From a checkpoint of a small model that answers yes/no questions on an image's attributes.
Training: soap at rate 0.0027, 4700 steps, batches of 64.
Data: trained on procedural textures in two colours, tilted and lit, 1.5 epochs.
Rows from block 3 of the image encoder, named by matrix and row number. Each number is 50 + 15 x the weight over its row's rms, rounded and kept within 0 to 99. All counts start at 0. After the name is the row's rms in percent of the matrix's.
# short0: shortcut pointwise conv, stride 2 (encoder.blocks.3.short.0.weight, 384x192x1x1, standardized in use), inputs 0-191
short0.326 104:62 33 50 52 03 55 51 38 52 45 69 34 71 51 63 76 65 68 54 62 37 46 56 25 45 47 36 46 37 30 56 31 84 44 59 46 57 51 68 46 30 43 44 50 40 37 54 21 33 35 52 82 51 48 33 44 40 63 49 51 53 51 23 52 54 66 40 70 48 60 51 44 17 39 36 42 43 45 43 39 51 44 34 33 67 55 66 46 31 38 75 71 72 31 32 52 58 52 31 76 17 72 59 57 36 62 21 54 35 71 59 41 73 25 44 74 47 45 75 60 36 82 34 42 28 40 64 52 33 67 67 38 69 42 59 52 72 55 37 52 26 32 43 67 36 70 39 47 37 50 71 51 65 63 69 75 43 51 36 62 33 49 63 64 59 51 72 69 71 58 43 55 33 58 76 60 44 36 38 40 53 43 83 18 33 43 34 56 40 43 51 51
short0.327 100:48 58 19 42 54 49 39 53 36 77 60 47 57 27 65 66 53 42 51 29 66 55 45 22 50 54 77 41 40 46 43 76 59 63 48 79 41 33 50 46 38 69 78 45 43 45 66 43 48 33 38 64 68 47 54 50 60 37 51 44 24 33 55 26 90 39 43 51 64 31 40 48 59 62 33 47 50 59 88 40 40 57 40 55 57 36 50 55 74 45 69 18 75 36 43 49 27 57 39 31 28 81 60 25 20 34 69 58 58 36 36 55 62 73 41 51 63 47 53 57 63 45 05 43 30 53 44 42 17 26 32 49 69 32 57 40 43 64 56 42 29 40 46 26 45 54 57 46 72 57 55 71 52 63 48 60 49 80 93 52 56 52 35 71 48 33 53 74 71 52 73 32 52 42 41 51 50 36 47 29 40 37 70 46 58 59 50 47 61 35 64 46
short0.328 103:34 37 36 42 54 26 72 62 43 46 40 30 52 50 67 48 57 63 39 59 79 49 41 67 76 68 62 65 54 71 60 58 65 60 36 48 68 66 57 22 59 48 45 18 57 51 68 56 46 54 46 38 46 44 49 41 46 47 57 58 29 24 22 37 27 73 62 30 58 49 22 63 57 58 93 55 51 71 54 07 46 57 54 32 57 36 27 64 52 27 48 40 15 63 32 39 49 41 47 51 25 46 56 42 44 44 54 61 81 31 28 67 33 32 65 47 67 42 30 31 60 75 47 43 64 40 33 37 55 42 20 23 62 47 45 22 47 40 35 47 63 68 48 65 64 66 29 29 69 64 59 45 67 50 30 32 63 43 56 54 31 62 43 73 45 69 48 31 54 77 42 55 42 42 63 57 57 44 73 51 64 51 71 54 27 24 48 43 42 62 74 52
short0.329 095:46 57 24 47 45 12 37 26 38 66 57 58 43 40 57 19 81 35 41 39 51 54 77 43 53 33 28 49 47 38 31 35 40 54 39 52 57 47 37 47 41 46 58 73 33 60 55 09 41 37 40 55 39 56 49 33 40 68 51 38 58 26 55 34 38 45 38 10 44 27 32 56 68 56 66 58 33 58 52 38 51 51 51 43 51 35 57 75 63 77 52 68 57 63 48 55 38 45 51 30 23 60 55 52 16 78 45 44 53 27 58 44 67 46 52 35 79 74 35 63 35 37 62 60 55 31 49 51 46 68 70 38 64 34 49 73 23 69 62 42 76 80 45 66 66 59 54 60 72 52 29 48 20 61 45 50 48 82 71 48 67 45 53 82 61 50 47 42 51 60 40 47 22 31 50 53 41 66 41 62 68 63 61 26 57 25 31 44 51 34 38 67
short0.330 100:55 45 43 44 31 82 34 53 55 71 54 27 49 50 39 72 56 34 44 58 23 54 72 71 51 62 46 49 31 12 41 34 47 45 41 71 71 27 58 42 50 60 91 60 56 48 62 40 44 69 32 54 56 52 27 53 39 45 13 40 38 38 42 44 49 26 22 26 40 45 47 54 35 40 68 48 56 41 63 58 69 74 32 45 30 43 12 34 71 53 52 36 29 45 52 54 41 58 68 52 45 45 30 67 30 48 51 77 51 23 46 68 55 57 45 59 64 69 28 58 88 34 72 46 48 74 54 41 58 55 61 38 44 35 56 49 64 61 47 16 57 65 63 53 81 55 41 37 61 61 28 76 50 52 46 49 74 45 61 39 60 74 66 28 66 60 29 60 51 45 57 73 70 69 56 43 46 33 67 58 41 49 24 60 43 54 72 34 67 39 34 44
short0.331 090:65 66 66 47 38 39 48 31 62 58 34 58 72 78 60 25 51 73 70 47 60 64 47 59 64 43 61 88 49 47 26 62 53 38 44 25 50 62 52 57 67 40 41 59 30 63 63 39 55 43 58 50 72 80 69 55 46 49 18 42 58 36 25 54 53 39 48 53 52 78 35 52 35 35 61 74 60 33 58 59 34 33 36 49 68 42 30 45 52 32 25 40 42 67 65 44 51 45 52 31 40 39 55 74 54 61 52 64 57 36 40 58 65 48 49 49 96 37 36 27 58 69 77 39 75 58 66 48 52 36 64 68 40 28 81 57 85 65 39 57 44 69 65 49 45 56 29 39 28 36 68 37 28 34 62 10 59 53 52 41 13 50 53 66 57 71 45 80 51 44 67 73 37 52 47 38 50 70 52 40 46 30 47 37 60 52 64 49 27 33 59 40
short0.332 103:58 51 41 64 35 43 22 56 60 53 30 41 57 55 48 67 61 60 67 67 59 45 25 61 30 38 20 45 71 58 42 41 23 67 53 50 70 32 33 37 46 39 32 73 75 57 53 31 20 69 64 50 32 62 53 43 77 25 52 25 41 53 45 35 53 54 50 70 57 24 58 52 36 34 55 68 46 37 47 63 32 54 51 65 51 46 49 73 65 65 85 45 70 43 51 67 34 55 51 41 58 65 59 61 50 48 31 49 53 40 65 61 77 37 24 64 41 37 30 66 45 18 73 82 66 58 57 41 63 77 36 62 64 75 23 65 36 58 48 63 25 64 60 67 58 40 24 55 56 28 48 76 56 61 61 65 48 57 50 34 34 69 52 20 52 57 48 85 63 31 62 58 61 57 36 33 53 34 35 46 43 32 33 21 56 48 25 40 32 45 52 70
short0.333 096:66 51 51 59 31 55 74 49 57 49 37 42 49 54 59 42 33 74 66 86 37 37 42 61 47 76 44 27 76 05 54 72 40 40 42 56 49 41 60 65 81 88 65 67 63 70 45 75 64 56 63 60 65 63 40 56 55 44 39 13 48 26 59 47 37 40 50 55 54 42 65 57 38 52 66 78 62 25 53 53 58 57 28 63 39 50 66 55 84 31 60 25 48 45 60 42 44 65 45 36 55 61 51 28 46 54 76 38 48 55 51 66 59 52 61 50 43 56 35 67 26 46 33 55 52 47 74 28 47 62 41 50 44 66 44 66 43 40 77 10 41 55 48 67 40 73 66 57 46 56 54 76 53 56 42 20 50 36 73 49 31 45 61 32 31 55 48 49 52 38 57 57 58 29 54 48 16 56 53 69 23 62 50 41 72 31 74 15 53 59 57 31
short0.334 092:55 57 41 73 28 71 42 54 66 70 35 66 35 74 48 47 80 33 40 70 41 39 79 15 45 68 75 48 44 44 62 57 54 50 63 36 56 50 43 56 43 62 24 70 19 49 79 28 22 44 27 64 26 52 61 56 31 66 34 33 76 65 35 32 52 34 83 57 43 42 49 52 50 62 58 37 64 58 38 66 52 49 33 60 64 57 42 44 43 22 58 65 39 21 84 34 51 74 17 83 53 62 50 49 65 36 66 65 61 39 27 56 64 42 49 59 44 67 43 48 61 46 77 73 28 52 20 42 38 41 66 66 43 58 30 78 78 52 29 32 43 49 41 51 22 55 70 55 33 62 49 53 54 38 30 50 49 33 62 42 42 43 66 52 44 46 61 85 66 44 34 54 52 44 36 33 52 53 61 35 38 50 45 38 47 45 33 55 59 40 42 51
short0.335 102:64 58 43 58 71 44 31 54 59 69 47 52 59 44 52 52 72 25 54 50 55 46 50 46 67 43 52 66 36 53 36 55 55 26 46 54 44 31 31 60 83 49 54 80 51 72 42 47 20 64 66 43 44 58 35 48 32 49 51 32 58 53 61 42 60 54 19 46 38 44 35 58 38 52 54 87 82 36 37 28 46 40 50 31 52 82 62 65 42 17 62 39 58 25 67 62 54 60 36 39 41 31 83 38 66 40 51 34 43 68 37 53 50 49 77 24 18 73 31 43 77 48 57 34 63 39 52 63 58 65 85 36 40 67 52 56 62 51 53 41 67 31 25 52 53 50 48 30 46 36 60 16 33 42 53 57 43 81 63 60 62 71 56 55 46 44 77 20 51 47 23 55 51 62 55 37 24 60 64 42 55 48 61 48 18 66 62 64 33 49 41 83
short0.336 085:38 46 76 57 40 43 44 44 67 33 61 30 51 39 58 52 53 59 41 30 27 62 64 49 58 40 32 22 53 35 41 77 61 63 32 61 75 67 58 70 31 57 67 36 47 69 34 54 71 40 43 45 55 61 33 59 41 35 51 28 32 24 53 22 55 28 37 37 40 75 72 45 71 42 60 61 44 57 46 28 28 53 49 21 50 40 53 33 39 45 62 68 51 37 68 53 57 44 64 67 60 75 69 32 26 50 78 36 33 52 60 52 81 58 24 29 59 55 35 56 23 22 26 55 51 54 40 29 53 64 32 45 18 45 55 47 33 80 44 41 61 24 65 67 54 28 80 69 40 19 41 63 43 48 62 45 58 57 47 40 29 48 46 76 55 28 66 50 62 34 79 66 64 49 46 51 52 46 68 38 51 53 42 82 37 29 59 35 65 58 67 52
short0.337 097:53 54 50 60 45 51 41 53 20 27 37 36 47 27 61 63 57 66 53 53 85 47 57 25 48 49 17 37 65 29 43 63 32 35 32 76 76 65 41 39 77 77 48 54 56 69 64 54 48 43 42 52 58 29 56 43 40 40 58 62 59 77 31 49 69 31 64 53 54 52 68 59 32 45 67 43 47 27 39 63 54 45 44 48 55 60 61 52 85 68 34 66 47 48 34 74 64 72 49 28 18 71 53 60 31 44 22 70 50 42 70 61 69 68 56 54 51 42 45 52 25 44 37 52 34 53 38 55 63 51 48 37 63 25 55 26 38 53 54 29 38 29 43 61 47 27 59 55 30 63 37 71 78 51 46 59 84 27 39 59 73 31 25 59 36 52 34 61 58 33 49 48 32 18 90 52 57 35 42 59 57 56 37 30 48 47 43 76 30 61 50 61
short0.338 114:38 42 13 86 20 39 35 65 66 51 40 73 49 53 50 55 61 78 48 54 65 44 47 34 62 57 28 26 36 70 35 58 50 47 32 45 38 55 38 62 34 21 45 38 57 78 75 34 48 19 48 33 48 44 39 54 48 68 52 46 59 65 82 58 49 60 27 58 60 48 48 50 55 41 44 78 49 33 50 80 32 33 47 57 61 46 57 59 43 49 64 69 45 45 47 21 68 31 69 41 34 29 48 55 50 28 38 33 50 71 44 56 25 57 26 43 44 39 49 72 31 57 65 34 53 59 59 57 30 34 58 61 42 58 59 30 61 41 43 51 60 45 53 72 25 30 56 64 65 82 59 73 27 49 42 52 17 51 45 40 34 56 67 34 68 62 85 79 56 25 58 34 42 76 67 33 38 52 65 73 67 44 57 34 38 66 53 34 40 41 44 63
short0.339 094:34 40 41 69 37 34 20 64 59 50 36 48 53 31 75 60 56 41 29 52 61 40 45 66 69 61 20 59 60 69 37 54 35 47 80 35 56 62 63 51 38 52 50 38 40 61 30 54 44 47 41 50 27 41 20 48 58 43 41 48 43 31 69 19 14 60 65 49 45 48 67 60 67 50 47 37 41 54 52 42 19 52 43 52 65 57 60 60 47 57 69 64 16 45 40 54 66 61 37 52 35 41 55 65 70 71 53 30 56 59 69 26 59 27 58 26 41 62 46 21 51 79 64 51 67 50 11 31 62 25 67 47 68 61 52 73 49 59 31 35 47 51 39 67 56 37 27 63 59 52 49 49 52 20 19 25 64 67 51 50 51 32 73 66 54 43 45 31 30 58 69 67 67 29 74 34 69 38 61 39 30 64 60 65 49 26 41 22 40 30 55 42
short0.340 093:58 35 62 43 58 63 70 45 51 56 88 55 37 36 39 81 26 51 51 72 57 42 48 54 56 43 29 16 40 52 71 56 51 36 58 47 59 75 74 43 77 14 41 45 52 67 60 40 61 68 55 58 54 59 48 42 68 67 77 48 44 15 65 41 28 45 72 42 62 60 44 31 62 61 55 68 73 28 29 74 45 60 72 63 38 34 31 41 39 21 33 82 54 60 35 60 57 53 81 55 54 47 43 53 51 88 40 13 47 50 55 61 36 27 34 61 63 25 55 30 27 67 48 37 26 71 39 52 62 60 60 45 40 48 50 35 45 39 58 50 41 52 41 36 26 46 58 56 62 66 41 51 43 63 59 40 62 33 25 47 60 49 64 63 70 40 29 54 41 50 60 27 51 71 47 73 65 30 64 62 58 51 44 46 47 49 63 59 29 84 30 54
short0.341 090:46 41 47 38 77 41 54 65 21 40 63 47 53 43 42 49 39 37 60 42 63 60 45 55 42 46 35 62 74 47 46 35 68 42 81 60 41 44 11 41 71 55 60 45 45 59 66 35 49 71 34 56 60 70 58 34 42 61 42 34 65 68 64 45 39 57 61 43 70 36 62 34 70 43 34 65 46 46 25 45 55 54 59 44 40 45 58 74 19 99 47 56 45 23 70 20 30 44 60 27 59 53 55 37 41 54 41 39 37 44 67 77 38 41 37 61 49 49 59 39 64 41 74 35 48 33 42 52 40 93 51 35 40 72 43 42 53 75 52 41 61 49 58 46 71 56 78 69 68 57 55 60 12 70 56 46 55 47 46 69 56 41 39 54 53 62 34 58 51 58 48 63 59 70 43 65 67 33 36 65 73 80 66 35 35 36 42 26 28 51 39 66
short0.342 087:55 54 33 33 60 26 60 52 57 66 73 73 57 43 46 37 34 53 57 50 42 44 33 36 34 64 58 41 52 55 74 38 44 54 43 25 54 42 57 40 62 46 71 77 54 50 52 60 58 39 30 62 32 55 39 33 62 39 42 52 68 59 51 41 74 41 50 63 67 68 35 21 79 68 45 37 53 32 26 50 45 77 50 54 50 49 50 69 70 72 40 93 54 26 58 06 55 26 37 44 55 65 47 49 79 53 62 59 67 41 15 58 61 41 29 53 11 33 51 46 35 56 68 47 41 31 66 57 49 51 58 35 62 67 32 81 78 78 63 40 55 71 79 45 42 61 67 41 49 54 39 41 42 80 56 55 47 47 50 38 61 44 26 43 39 59 34 63 34 62 65 38 54 73 41 42 57 64 37 62 45 75 52 68 68 12 70 66 60 53 51 62
short0.343 105:48 32 66 30 47 46 53 69 31 17 30 26 63 41 65 42 56 58 71 51 45 57 61 36 52 08 41 25 42 40 39 34 58 55 62 63 40 48 47 72 62 63 71 45 31 33 48 53 59 60 42 60 36 34 63 53 24 63 34 21 42 65 67 44 47 23 55 68 37 24 42 62 49 51 72 39 50 54 57 33 46 62 44 25 49 64 66 46 50 43 48 22 53 57 67 48 66 56 64 34 56 42 59 36 21 62 64 35 60 38 60 32 10 87 57 59 58 37 56 48 53 44 57 51 56 75 43 45 47 49 56 51 39 39 36 52 59 51 71 36 68 32 75 26 65 57 48 87 68 49 17 32 39 45 70 74 29 35 58 69 39 38 41 40 40 56 50 44 74 42 68 55 42 41 59 05 54 42 70 31 45 33 47 26 40 28 58 59 57 22 50 34
short0.344 092:34 52 58 47 42 23 55 64 53 59 23 50 48 31 81 66 52 52 79 46 57 58 58 53 44 34 30 47 29 41 40 75 38 42 21 49 50 48 38 28 53 25 71 37 46 35 57 29 37 55 29 29 70 52 56 33 60 46 69 52 45 29 83 65 39 50 74 38 53 68 66 41 39 48 42 64 16 45 40 45 56 48 26 64 54 77 59 65 76 46 69 35 66 39 49 32 10 64 45 33 28 41 39 39 31 51 59 77 39 43 24 47 57 33 60 63 52 58 52 64 60 51 31 56 41 09 32 40 90 36 51 60 40 37 61 70 38 48 64 26 24 57 55 19 57 57 70 71 59 51 51 22 39 68 41 45 55 40 39 56 65 64 46 78 37 55 51 63 46 42 38 47 41 16 32 39 36 58 40 67 49 54 63 58 55 59 56 34 63 57 41 43
short0.345 111:93 50 52 39 64 36 66 82 36 52 47 78 69 54 45 37 76 43 57 53 34 47 45 30 61 27 75 64 31 56 15 62 49 44 37 59 66 47 51 46 64 56 63 64 31 37 54 66 58 57 56 65 38 55 27 39 36 38 50 46 49 28 64 48 42 67 33 70 22 71 57 43 77 46 34 61 32 61 40 48 44 52 68 50 49 45 30 42 33 49 42 66 49 32 60 69 56 80 39 64 57 30 42 50 49 33 59 65 40 40 40 33 23 32 60 51 70 83 62 18 28 61 54 29 46 47 62 31 56 42 51 70 12 51 57 38 57 66 64 67 57 73 49 53 53 61 79 37 37 63 35 28 61 30 40 59 47 34 59 38 23 55 51 67 54 53 38 72 17 45 32 42 42 63 60 23 59 31 38 54 78 67 52 53 53 40 40 59 46 83 56 67
short0.346 098:40 36 55 25 49 42 67 50 33 57 50 59 58 81 45 52 46 18 63 24 55 56 62 45 64 42 33 60 43 65 44 12 69 56 43 54 43 51 68 19 49 35 48 41 57 57 60 58 39 54 75 35 37 38 62 64 57 61 26 48 47 66 66 75 45 69 33 66 61 50 63 38 28 79 39 68 44 39 29 52 60 81 49 36 49 76 13 62 49 31 62 87 64 77 63 36 23 46 50 66 46 43 63 65 40 66 39 65 52 34 26 57 68 34 42 43 55 23 37 43 76 32 51 61 36 29 80 42 60 60 66 49 50 48 50 76 34 51 29 31 28 28 65 75 40 39 37 63 49 65 44 48 38 55 30 57 44 30 48 83 65 36 46 41 53 41 59 58 44 46 47 38 62 37 65 34 64 74 39 73 38 46 47 27 65 50 54 66 48 38 64 72
short0.347 107:44 23 34 45 67 54 64 66 30 47 52 55 47 49 84 68 85 41 74 44 35 69 66 60 32 35 42 29 43 79 45 48 58 49 48 73 63 61 42 43 76 58 65 35 47 38 52 56 33 62 50 40 44 54 48 45 53 57 30 42 32 73 67 44 30 46 44 50 40 58 45 58 72 22 44 73 43 63 67 68 33 35 53 32 76 81 49 46 73 59 48 59 43 45 31 45 24 74 75 31 41 58 25 58 68 57 61 23 34 42 78 51 50 38 75 48 71 46 78 53 64 38 32 77 42 28 39 53 32 73 42 37 58 42 27 29 61 35 72 39 38 42 71 47 37 39 43 45 50 19 69 41 60 43 44 32 41 52 42 41 38 46 42 51 77 70 60 47 60 29 46 48 45 26 44 63 47 30 52 58 34 55 82 38 77 21 61 47 41 26 49 52
short0.348 084:46 83 52 44 78 34 55 54 66 35 50 76 52 78 53 52 64 90 51 60 57 82 53 66 34 47 51 66 55 45 61 64 47 68 29 59 23 45 28 48 42 42 48 23 52 54 59 42 53 68 52 38 43 64 52 38 45 40 45 68 28 44 52 37 38 57 56 51 58 39 62 50 34 56 40 55 36 23 59 47 53 57 48 66 49 80 41 50 40 43 56 63 59 50 37 32 42 01 56 50 78 81 53 45 42 73 53 69 56 63 24 48 62 65 63 36 32 55 42 55 28 48 85 35 66 48 39 48 53 60 56 59 35 53 46 56 66 63 49 80 63 54 55 69 40 45 33 47 65 54 18 41 44 42 22 40 52 26 33 40 29 36 45 80 59 65 26 54 65 65 58 62 69 64 57 21 30 51 89 51 83 71 25 36 57 70 41 55 55 56 43 65
short0.349 102:57 66 74 41 50 35 31 37 57 58 56 47 24 63 40 62 61 51 39 46 43 62 22 38 43 62 39 49 70 35 40 53 41 22 51 63 59 51 39 42 61 37 26 46 39 45 46 63 51 19 55 37 80 72 53 48 57 54 61 41 59 56 27 33 60 37 29 76 37 25 49 42 71 68 41 54 24 50 23 28 53 36 50 76 24 55 25 51 60 43 45 79 51 09 71 59 58 72 60 38 52 54 49 46 71 58 41 52 57 37 35 34 54 62 54 45 53 49 43 59 48 34 55 26 31 53 47 47 74 61 45 54 51 27 63 63 51 63 38 46 52 22 30 99 21 34 57 48 29 49 24 39 48 44 58 66 71 64 67 43 60 54 55 43 41 82 29 58 59 62 36 19 54 56 64 42 32 36 47 51 60 65 83 43 67 41 53 33 65 45 50 45
short0.350 101:38 29 23 60 49 29 37 24 43 44 52 58 57 48 55 49 54 49 39 30 67 74 54 31 73 38 24 33 51 50 60 68 40 34 30 54 39 64 50 64 60 63 49 42 58 50 44 43 59 88 60 57 23 15 63 48 82 50 40 72 58 48 44 31 42 69 71 46 39 13 70 44 42 45 36 63 46 30 28 43 51 55 86 62 41 74 34 38 59 65 45 51 48 54 42 67 43 21 54 49 20 85 54 62 62 23 50 55 61 72 39 33 62 49 30 61 73 30 54 56 53 55 63 66 73 56 62 37 49 34 69 61 15 24 67 45 40 78 54 49 42 66 62 46 51 49 44 78 33 54 55 37 56 71 54 47 37 31 30 54 51 54 43 54 53 45 67 39 59 57 51 38 18 88 43 39 46 54 44 49 45 49 60 51 43 74 50 34 33 64 38 18
short0.351 101:18 62 42 46 36 57 18 60 51 73 39 28 82 40 57 48 46 68 74 52 70 40 61 26 71 63 41 39 47 35 43 60 60 64 42 43 58 36 79 84 03 75 45 34 72 46 27 39 19 58 66 39 66 48 48 47 55 43 63 49 34 46 47 58 45 19 75 56 43 45 73 50 33 45 35 65 44 31 69 39 51 50 72 40 40 46 69 24 63 82 57 59 69 51 37 63 67 53 47 67 51 44 58 41 11 49 27 28 38 37 56 30 56 63 61 39 71 30 45 67 91 34 40 71 44 50 49 32 39 51 64 62 47 47 29 59 60 50 43 43 44 51 57 30 46 57 57 48 67 40 41 59 58 33 42 38 62 51 41 56 91 41 49 59 68 54 26 53 33 52 67 25 41 47 38 37 44 31 52 47 56 64 57 31 53 21 54 51 46 43 54 52
short0.352 104:69 48 64 50 45 11 53 20 32 61 35 43 38 45 84 40 78 46 56 63 42 46 50 44 38 71 57 36 46 59 42 62 56 34 52 94 41 65 30 85 66 64 65 18 54 72 47 79 09 61 47 46 65 47 38 77 46 32 50 58 43 64 39 54 37 44 34 38 51 49 43 70 55 51 42 56 33 52 51 26 49 36 47 37 43 60 20 85 43 54 64 83 47 48 43 49 66 41 50 51 57 40 45 62 67 33 51 66 50 48 72 52 82 41 52 61 34 55 24 59 39 52 72 38 44 50 67 49 51 40 26 53 49 45 59 48 58 62 53 69 62 43 67 48 68 59 42 54 60 64 38 33 67 42 32 62 51 59 54 83 53 43 46 52 93 58 45 37 68 19 52 48 63 53 35 43 63 45 63 46 51 19 53 32 77 51 45 52 26 23 29 38
short0.353 100:64 51 43 42 25 37 45 50 50 45 37 55 28 47 54 43 34 66 85 34 39 62 45 51 49 24 38 57 44 47 59 30 60 45 12 37 55 49 53 53 53 51 58 31 41 78 76 53 60 40 61 62 26 39 68 40 65 37 48 71 59 38 35 54 64 23 49 66 74 69 56 47 73 60 57 45 64 61 41 23 64 53 55 53 59 53 48 68 59 44 38 42 53 40 62 46 43 66 39 58 49 26 26 51 19 49 61 59 53 31 56 32 62 54 57 24 45 43 46 72 48 58 36 66 26 56 62 49 38 44 72 43 32 61 19 58 23 81 73 61 65 28 36 58 34 38 58 61 48 69 67 33 41 16 34 69 39 53 45 32 51 34 37 41 47 67 72 49 53 23 30 48 72 75 65 49 44 30 50 75 53 46 24 97 57 23 53 87 43 45 59 55
short0.354 088:41 49 48 30 59 75 34 51 51 33 76 52 62 59 15 55 46 37 50 38 39 28 42 55 72 41 48 53 30 56 58 43 65 44 56 83 42 35 37 56 74 42 45 44 58 62 47 44 67 26 25 28 42 47 46 41 36 68 29 71 57 57 41 47 42 48 37 52 34 48 86 48 61 34 43 70 30 70 53 35 68 46 49 45 07 43 41 50 44 81 16 64 51 49 61 62 40 62 43 33 58 43 43 45 27 28 61 47 23 44 49 44 49 56 20 20 34 44 54 52 52 65 38 35 36 54 46 34 30 58 24 46 36 51 66 82 58 90 62 68 46 22 97 58 80 49 64 72 49 41 48 45 43 57 54 41 45 47 52 64 30 30 54 53 26 48 49 66 42 26 42 35 38 62 42 36 65 32 40 38 42 56 42 66 46 31 22 34 50 48 57 40
short0.355 098:45 50 39 74 67 69 32 57 44 50 52 35 57 41 52 17 40 32 72 58 47 53 62 31 54 46 76 41 58 42 47 32 22 65 83 12 48 40 46 43 79 64 37 59 60 31 38 41 35 70 56 32 15 55 55 26 39 36 37 74 47 68 51 49 59 54 29 35 39 20 50 50 73 41 55 48 42 35 60 52 30 30 45 61 35 41 59 41 61 78 50 49 45 52 31 57 51 24 61 35 61 54 40 83 74 65 77 50 80 92 47 67 52 60 39 36 58 52 31 45 66 35 47 36 39 29 42 42 66 30 74 77 66 56 56 52 48 57 51 50 49 50 26 28 53 42 49 41 43 49 79 39 51 66 42 86 60 42 37 47 75 71 52 60 52 51 47 31 60 47 61 44 74 78 73 44 33 54 60 52 54 37 55 19 54 54 38 62 37 45 68 59
short0.356 101:46 67 58 46 54 59 29 48 56 57 44 47 73 23 37 72 43 35 57 38 33 38 73 26 49 68 27 46 52 38 63 49 34 21 57 45 58 42 40 50 54 46 36 51 82 53 67 56 80 26 39 37 57 65 51 23 60 53 83 64 18 43 67 58 24 51 55 13 59 24 59 63 31 38 66 52 54 37 59 36 50 36 42 37 59 29 84 54 55 49 45 46 43 47 35 44 34 64 75 60 29 41 43 29 26 49 10 69 41 50 23 61 81 52 33 67 64 52 62 49 36 57 30 57 58 54 39 42 66 23 67 39 28 37 46 32 35 35 43 47 24 58 59 41 68 58 75 34 64 63 43 78 72 56 36 58 58 49 10 58 41 38 36 54 46 74 35 52 63 45 40 38 70 49 43 61 59 35 51 49 65 69 29 42 50 48 67 29 57 49 51 44
short0.357 085:31 24 42 48 40 70 45 53 46 45 45 53 59 26 59 60 48 50 36 74 63 42 45 31 54 42 61 77 30 63 63 82 32 48 34 51 64 50 61 63 54 69 88 33 52 58 92 37 48 30 26 51 35 35 69 61 45 30 52 41 73 45 76 56 43 45 77 32 39 45 53 65 42 41 46 62 80 46 44 42 59 48 50 31 44 59 32 57 38 45 63 48 50 53 52 42 41 29 62 52 34 43 28 50 54 49 56 73 62 52 47 70 63 64 76 53 56 75 54 46 43 24 41 56 72 37 42 26 46 45 60 26 78 37 48 44 45 52 56 53 45 37 58 32 50 25 67 52 49 49 33 68 52 37 66 29 43 21 38 17 66 29 32 73 31 27 36 84 39 52 46 80 54 66 46 63 44 87 65 59 39 80 31 33 49 70 28 52 42 42 47 34
short0.358 096:33 37 51 92 41 44 30 41 28 45 30 59 45 58 61 29 61 33 39 66 41 52 13 53 59 49 40 48 70 24 50 52 56 32 59 42 50 43 52 41 55 52 63 54 52 89 20 42 50 17 48 67 54 46 45 41 63 25 49 38 77 59 38 75 32 26 33 24 43 37 65 56 50 52 62 57 58 57 47 59 48 39 44 63 46 53 48 69 50 57 51 45 80 22 59 20 30 48 44 54 46 51 40 57 33 39 82 49 53 62 50 48 62 52 48 24 38 47 75 41 57 94 59 41 67 48 59 39 49 34 55 13 59 58 24 52 68 25 43 46 33 47 31 65 45 54 37 51 50 88 63 33 40 58 45 62 49 38 86 54 48 38 56 84 53 48 59 51 34 65 59 24 50 40 31 24 38 34 64 65 73 42 50 43 58 61 30 55 35 47 74 59
short0.359 102:71 46 64 67 63 66 46 51 26 58 74 52 26 45 56 73 18 35 46 59 59 62 28 52 19 75 57 11 64 39 37 51 34 59 72 71 86 73 44 51 51 38 34 37 50 63 52 40 31 39 61 44 47 33 59 31 41 37 52 23 63 37 49 78 47 39 51 48 51 49 41 43 24 36 79 57 51 42 51 50 36 21 51 64 60 34 52 40 57 66 34 57 58 55 52 50 47 38 27 54 40 69 47 47 70 33 44 34 45 66 40 33 73 46 30 57 73 38 69 76 72 44 42 71 60 32 46 49 61 42 71 66 49 60 60 67 33 58 45 35 49 83 76 42 49 53 50 64 40 57 39 85 56 49 69 32 40 57 51 45 36 41 60 47 33 81 49 43 48 49 22 49 69 51 45 70 43 47 68 76 69 43 81 24 40 49 17 29 57 43 57 69
short0.360 095:75 70 30 57 99 52 59 70 38 56 73 46 55 51 80 28 62 46 64 69 47 58 56 60 33 38 55 71 56 34 69 53 55 47 40 53 44 33 56 41 50 43 67 57 45 67 53 48 77 58 30 46 60 44 67 47 50 51 73 49 42 74 41 56 48 33 75 42 48 56 65 48 46 62 77 47 47 81 32 35 45 68 47 31 40 58 40 42 39 54 70 43 32 55 84 54 46 34 31 61 13 41 58 37 81 47 68 45 42 43 72 59 47 44 61 44 63 68 19 47 62 49 44 39 38 42 65 35 48 63 58 39 62 40 52 56 33 37 27 37 47 48 29 66 47 32 70 55 41 33 47 85 27 57 52 16 49 34 43 61 57 69 41 34 44 77 59 88 36 42 42 62 60 68 70 71 41 63 56 51 17 65 41 23 76 75 60 45 35 56 63 57
short0.361 105:60 91 16 37 52 27 47 56 61 41 47 17 34 29 34 41 63 30 45 27 55 46 83 22 42 76 65 70 73 63 59 65 68 66 40 41 48 49 41 78 62 68 48 27 60 59 73 36 59 44 56 30 59 54 07 58 64 46 61 06 18 23 32 42 41 45 52 71 39 32 59 25 36 41 35 35 20 52 32 48 07 49 79 46 52 49 45 41 75 60 49 43 65 65 58 34 55 46 59 57 51 66 51 53 67 49 59 64 48 44 60 41 72 38 67 47 43 56 37 47 56 40 83 55 63 36 52 44 51 54 59 65 56 48 57 35 64 48 51 52 53 79 36 64 51 66 47 59 56 42 41 29 35 44 50 71 48 67 51 41 52 57 39 61 48 49 37 75 53 54 46 39 61 49 63 52 41 74 51 60 46 72 58 52 58 44 74 62 33 52 48 16
short0.362 101:29 37 41 53 40 46 71 95 64 57 56 39 54 36 54 50 47 53 34 68 31 24 12 69 60 42 54 26 32 43 22 28 45 41 41 49 71 56 43 23 34 68 40 41 35 49 46 45 61 70 42 52 31 83 45 44 42 42 44 59 48 53 50 66 34 61 71 47 46 40 49 31 17 11 65 47 46 41 48 44 34 35 39 59 37 45 54 51 36 59 47 50 63 36 57 41 71 49 32 39 66 55 38 50 63 38 54 39 42 32 56 73 63 48 49 52 13 53 63 49 53 52 66 50 71 55 93 41 47 72 34 55 53 54 45 00 56 72 52 65 39 38 60 36 64 36 72 54 47 39 59 56 60 65 20 56 68 31 49 61 30 62 65 27 34 66 38 24 27 66 47 68 69 44 75 53 33 63 32 63 41 31 48 31 52 65 46 36 64 47 52 49